From a checkpoint of a small multi-label audio tagger.
Model: 16.6M parameters, log mel input, arch transformer, norm layernorm_no_bias, activation quick_gelu, moe expert_choice, layers 8, width 384.
Data: 39062 training examples, 145.5 epochs.
Rows from expert 8 of block 5, named by matrix and row number. Rows with one number belong to one neuron. Each number is 128 + 24 x the weight over its row's rms, rounded and kept within 0 to 255. All counts start at 0. Numbers have three digits each. After the name is the row's rms in percent of the matrix's.
# up: expert up (model.blocks.5.mlp.up, 16x96x384), inputs 96-143
# down: expert down (model.blocks.5.mlp.down, 16x384x96, transposed), outputs 96-143
up.28 095:147130096117096107145176148124158098091161112146120118143106118130152127148138128108144158114118155149119140134128125108127184105101113111136130
down.28 068:083160090137073119103109106112089094172106125104162095120105131144105121144123117099107127097133153100113097115115085126095104176138102130142103
up.29 098:123137162087102188077172139148092093125147134146118138129116119133094153139134119144148178100142141153134058166124139123125154124108158126131128
down.29 073:128075154135170148134133112139150132124143164162151142147152116159149148101103078138145142145116171176139134147087094145147144090125140157114143
up.30 099:119135097111087092148155163142123128105178155147119092150106147124099148165135100163136160130111140152126122147086151125141142097119111106122115
down.30 108:152149136120143131098111141080123120141142144138140073165136145112100106116146085109082152090156148141132135136141168148116117120140083170111086
up.31 099:152133117111108157110142187146109142080150139136085168175103123143103114155129116148110159132158148144149105152128159136136173095075130118127113
down.31 050:150091122151111105110109119121133115135117123126151110122149128139114128148148092125110123110145120103108114121131118113105172049067110117060118
up.32 101:136148118134087126143142181124127119115154140155126130158109134120171159187132139124123177084180156115118121155148130080161182141107135103139112
down.32 085:142136109147146115100099130088107117161125135095138081125120159124105128119122107116087141087151161142112129114120132130107124127165084133094090
up.33 084:141143143123141164117146184105120100077121133133132147143130150128126153132100188115174122107163126133132089139141168164129194151123143164130138
down.33 126:158120130127132109088100131086101098153107102111110088112133128147084120114128128097085164088136143126120136113116121164098107129128088105106088
up.34 091:095156134120117142133130147093143105111165159082114135134090094125131130131173119088160168118179145164112114116067146134112154103107097141146131
down.34 078:135083134130108111099114149098114100104103113123165102112148113167098090117104114121095124102134131105141127105104127148109110139108105119101103
up.35 105:156095114126117114124123122120099138107143121106130153124098128140154149137169097169157145104164136136141101176145137125146164136102103165108125
down.35 123:146137116111108106092102135094103096151110108116128089128124146127088124134104111103091130090155129113129149107120116146101108127125096118103092
up.36 082:184112134148128164140119092108100122138096128126132140142128132130127190126154111119137146100157138097134087150154139094136118117099182163123110
down.36 114:125133121134147141116111159071137132135154144118147069149106126134101115119123126146077133069164121137178133140132178115131137149118083155109078
up.37 100:116147153121071111124153148113084089106149135136117079170128124136108083155134137092172166110108151167108109125131108130167159108096117141150125
down.37 080:124157113131121089098101153104094104113104118098066098140102125111099106133159105115098181100147127111117104112116132124102103095095095115116095
up.38 100:128159113121121129123155129126103141103134097104088177136115132106148142156132111143119175100165141157131154142096138107139142114102137128126130
down.38 218:131134127129121102093095129087096096130101104105135087101132126128089107119116116101087137089133129101110136098120118132094129115122089106103090
up.39 100:122146123127125127118143157108108093099151166113114138162122089109145132160141137132154151151152152161105130107110121116126156106095128153104135
down.39 159:116120122126126093096101140081093103124100102105148086099120123139093114130105118106077134086130144114107119095135112123099119134125087110103090
up.40 101:158152118085106104142144162130104120113145116163093130134098155143133135155149123136174170135156142125153103126137146115142125116134114125130123
down.40 053:144141077201160118111107141123143140140140137115142131133178156182123104129132104124115156110141154138163140140143141112113148186165120155157110
up.41 109:137139144126091121117129140138122089095178153129123110147103122115134112153142098119108168100156169175114102141116159131123125107101160115130129
down.41 095:115084112124131164153152122159147148134159148174129159149124107186166153124137135162162131151095168148133134149118107134161167137103158129140160
up.42 105:160127122142098137142118189134111133116145124139148126148096109117127104162117127150161160141175171135131136157135149090157154132109088165121102
down.42 085:121165157099119107099090116094108105097146139134075088161139144107100167136108133119093148093119154127139136134144136154121120146144106150137103
up.43 111:086137119096077108115142173135129111114160138120087145139083153122116126172123141135160174137111138149149118151067117150147168116115129110112155
down.43 071:114143110181140116103098134099116104085115118145149087112092132175099126122163144096098123099135145121124129105155122128095115136126093132120094
up.44 103:132133121129080135146154155115110101094138115155095153146100127127164136178124132100163188117146194148124108130146116136156155145129162129125082
down.44 095:112149109125112108101102139090114111126128120118123089133098127113093086123111115112095165082154120128139149110133146140109133115118091132106100
up.45 096:131157159095145099087157189126083095097173168092068147165121140104127134118111142139142148117158119133152072129120074172123145128114139127115136
down.45 092:116112115112126103094105120094099101153108108119126096124139132129095133127111106103090149093143149113119146112118130136105134133147093119116095
up.46 078:115139142126144151153198139110111152060137163145120097133100149129102141106133081158099147136187122135096099168099158137124124131141130109159122
down.46 092:124106126146104131106108135077122106163124117150144080119091145152094152148126123116077144079113118124120155110130112124110136125108082125109088
up.47 110:113137128132064131120147169136109062098150126101108109140098117166146126154128136101148174133143163157147135129129138117146181151127126121123132
down.47 073:130155118134148108105103153095128109106136138144124100150124158120101153108129107125093161098136158128110145125137112138117117114143096142121094
up.48 082:107142150114105123102138163098121127117134096131133119153109090139116118128122131117145170106124132145074120151116121119135160141108101141123085
down.48 078:089132151136148096105098131105096099092093096127134101125089123135115159124116134107096125112122154118121121095127098157106122127098109119119109
up.49 110:143158108130100122101127153137096141092159152133153094162102137124084153156143111158137151094123155142145122132124123134168119114131151138146093
down.49 085:153131101141135128101095123088113109142108112118131085113159134130099125109113124109084152095152161123123138106135130148107111118132087125110095
up.50 103:139108109131071137157132145128101117110142110157128133137099134155155114164146121138143158125165148155163131137114157123123152107098108148110118
down.50 066:114174102114134114124114169108127128120148140094139113154146109108121084116133091130108171100149162126144128137140168138133159114153104140122119
up.51 092:134157168086113135122137181150110124107160186137119103141096126114083138145142113101081176102100146144136085153132138146128132090098126135115147
down.51 090:082125083124130108097116156087107106156098111122151090126123140130089166151120121107098131100095162126109150101142097129096144174141089122146090
up.52 083:117148127114108053141151128135105163086145142133119124137099147124128125155127101147132143149090128127152107134097143117159118129102146167125179
down.52 100:114094100117112102097092123102099097160091098130123100109123122149094164165120123097111148106093154114099118096130082115099124140116102121167098
up.53 095:126109113126115092115139131161137141105158141122130136130096157113158134129150091108114171099188173155144130153112160133126184060085104064140173
down.53 089:107141146140103092090103099091112105185107101143154087109109118109096124119118143105084135093088143122106110105105099136099114132138096124133099
up.54 102:122139116137121110109152127145116134096146159138103106153073148090170125142134079121099180144146160168172131127113172123161164099110132134138134
down.54 120:103121154132103098089098119083099095158112107119142085117125120120093132152116131105084110086112151112102117102113105119095127124129084108105088
up.55 090:110156117100119125160154170132108172054144127131121129134094094150122121156129115138182167169148145158152135112106104150154134138133114122135124
down.55 073:105101096144103114110104123104100103112092107121150100124162125117105135146095079096109178109128162113118097106141115093095148130117101112094103
up.56 098:136118112141147074105147169097118113069152181148116151166103112101146121128143107144123124137161145151158118120144140151127145095109119092125120
down.56 128:139120114135121109090116117083102106144110117122155087124168120122089130115114115100081124078111114126086140108124105104108143106120083106095086
up.57 101:121134148118095116105132162134074143098154143134137081175108144121135152160163109136098170058155147141132102121123149118175149088100150136150126
down.57 069:113114142109160129133101132125117127139133159159119112185126143152102157114160125144134172127137177130145165145112144139127127112144123169168126
up.58 111:104130110104131128123140170134139129109179170135075153141076161104142141151133106141164178122151153157123112125100105135144162134150122167120093
down.58 159:120135146142108106092101136091105100164107113110135089117139143116091104149098109102085137087142125124112130108107125117095123119132085110107086
up.59 085:118158188126127124149121132125153108101132116134118152130090073145167108135141146142115150127135115091087104132098095137137198152086089172101114
down.59 101:152140137175121098099103134119123096130115146106095100180139118150093103127117139140169185153156140100187118109128182147109122115118137156097116
up.60 098:126137109121114107143154157134113124120170118116112128159090111134111117168168098161133192124165157137112127132104119107145185100112090124115095
down.60 141:142126138155141112101100130085103109165110113105138077117132143127086120120123116104080127089143154127119136106135117133101115121135081129104085
up.61 101:181092122100123144119113130119074170109142125127107118160128118080112090149147121162158154109153123106177093145172141147150154107093140109094086
down.61 120:116143108125095097092102152093093098143113108105108092115127134116097105157112103099089175094142139125112134109113141125104123095135090111100101
up.62 104:147167119120096119122154146157090140070167137098109133163118116114126133143142113138134158083141151171145080147118139119164135119112151113137125
down.62 070:145152112157167153123152176114126132122159169153112105171098136153129130118105120143111168116150149171153156149112153149144111106121107180131116
up.63 099:154132142121112135126122152137098100104128158107133138160124095158119135180115118139154179101118170113153094155144104119146173122104129108125086
down.63 070:089109118122150128095101145104120122141123112133140102105107114162103170152125172123096167091117130139145170131149127150119151168126101135152110
up.64 122:122177109124077129138165175126106107103155118166112126152118142138125118173139113156145170119129150131123115160140129113159165139131133146137139
down.64 063:133154122103121098099090167111118098153118132142082111145116102139111135127112098121104212118123131121147179119090133155099120096150110151165108
up.65 099:128142145096118122138139163144097106091181142068124135151103124102135143154132148120143157099136143154136132120112122153136148120122141134118101
down.65 109:161097128143122111096102111086105099143113099147158089103151129134092111103109107094088155088107123122108157101120114137098129093113092109078090
up.66 133:143142120108098127124136163121106125087171150115112127150112137137137157184146113120116183112155170161159097118122122132144133128129108120141119
down.66 070:118142105164124109092123124097104097120105125117143093117150143144088095141102096106099163089155136134098148128100113147103130091103094129087105
up.67 095:159127118133093152140146133143116135115159153140129139151122130114133131166116100140122181100118169154116142145100155135148166082098118132129124
down.67 081:092116157122119145118120136124118134125151159172132117193095121136114184159103158142130121124112178178152139155109121166141123155157123178146122
up.68 098:119157152072071117132165117141106129113145094111125160152115160129151159129119150147168161161122146149121081178120168142149145163118132142137118
down.68 079:128117117138127146136147145148144130101153172155093140170113088122144095157135111144140200143151156146161127163153155150137124088109139165123140
up.69 127:128154085118076129140126145134101144087162126119113138163097130119118124179144117142133165103142148143153108137142130114153160121121131141150106
down.69 079:118127146125142155143142149140164151110171165154126135172150108129138110147082121164139174141137141154173159154141162123150148123125140185107137
up.70 114:117130151096108137144138185153114148128176152119132128166097126140138144171119130123153180098138169151168108136123126130135168114126115111144148
down.70 072:152135135147130117106106158103129121128125126109168097122126140199106099125117135105100143090159119150153125117143146141103107182097097132129101
up.71 108:121126107132100124135135139151092116086157141087114137158081123124139132171144074143130176096153173175180109128120123138126168117124144109124107
down.71 117:107117143121121111093103128085114106153119114122158087129110120144089112131102115107089124083136139131116133115121109142102124122126084127094089
up.72 106:107090134141139053110109145110133129102156159142108136145089128118176124168162143114107149148109135161122101146124118123134170129091153140131134
down.72 139:146130137134114099099092130092111105153097106105138094114140137136089122139097114096096114089150128117112144103110108142093115126120094117104092
up.73 116:115145109090111135114135160118128133125197167138091138168090162102134154138114130149115150141110157164121123120108123140159114123151128133117126
down.73 094:143121136129153162143147141119139162148169170150122114165147141131127131105113125166121138120130130174173151173125177130153111157151116178134132
up.74 094:167144149135138091107131175157117122104152133112117118155139156123134146127115166094143143120140126122127071106174138155152163152112113148160143
down.74 109:116112088143130101095091123096110103134114103121123093113115132159100142108107145102089145094109165110104154107148092159103123136126088103106096
up.75 094:092154092143124079128145142141110164115146145101118137148075135112130132141178078122167167109139156156159118141108164112127157114140137114130115
down.75 096:109099150137139120106094113087125119181119130137151087131107127118094117110096118121078124083131159143126133137110126159117088125156088140118085
up.76 088:113106167048093107107145105126115078106150126142135143133144105147137122131139122134143159139159157168086102147113149156139120125137129142113083
down.76 069:133142096161166155158151161156152135063163151152096160128126102114153114136124107146150133147120120153122156162120143144154113148124152157111164
up.77 094:119119145105127115131159125159091147106161147142093123152119127100126130118162096119133172100149143157162135100100154154181162113141116097131135
down.77 152:151136123130124096093100133089097093128101107118134090112131131137090135126123122093083147092124138118114146094143119135093096131119089105125091
up.78 111:117173146103122127113147163101108115077165168112095125168104137116137144158136111152128168122125143171119103140095115153127152119119161138117122
down.78 061:133125135152143143138145188107156158147161151157152120137179115152122110154117101136113156116142154143145153152087126135130140120146111138091126
up.79 112:093124099109126109126151156102115127114173151130108151142081175122144147119147126126154177131147139162156115147124112144127173137159144132124117
down.79 109:147125141118122116099100135089108101169117121129152086134126138150089135078134131108084129089128131138119158116155123133104077134124083133122082
up.80 090:107100141129106131118141107169095108074160143122131161124139088115133113128127124106134149119157135153146105146123131067140162087132092117135101
down.80 120:100116118139132108094103146092101100151103099119156089099119112147089116129126126108086143090142135122134120104115125109101145142087092108111092
up.81 099:125156152128111154129084174153104099090132119133110068148089098133104128131176108147133173128149159121110139102108142106127171107130132149117074
down.81 067:128119102132184113109120155106122124124107106143163113076129126159124170103110140101108126104104159078144181118142106136101122176145103091140108
up.82 092:122137124073092121104129141125125124083179157147102123151091159117152128147144114137169146098148141137161126110065101140134117134125112166150143
down.82 098:125094145122124108096112153101110099151098105120143098126166156164101138139128132099091152096124129124095116096109100106097128108119096121086093
up.83 105:144151119071079154151146139136139109129134143149133121147119140113093138141132109088098139122121148125156132159115159157147124141135123110155102
down.83 078:122146133144128098097090140107100107136114117111108107122144083152104140142110108109103176105166132141141114113165134094100143137144101114140106
up.84 100:141109100106093115104141132178086144110155145106136185154102094141107157142094089129188142086137126135169109135108174140156145093087154131152126
down.84 073:147113116116170146144155131134153156104150160154174132133143147097139131081069126135127126139092112167134143140153126157149128136132127149110143
up.85 094:137116103103063143142132158130162118125169156159143134130133160120109155167095101130122147119127128153098092146135126106128107128120128130173095
down.85 095:140119107161157146121124148099133144118170166156111090164123116130115115122118077157093156103140138169159142170147171118146127149158100179113115
up.86 100:145124117125114135098130150125114128086161115135101113169119125103140113159145118146155155134109159159136101108116098119141122094100106125150097
down.86 078:161136147154132149155112114144155146076132166154123143162116115121147136115136157141146131148121156126160153171153147148147149126127145182163160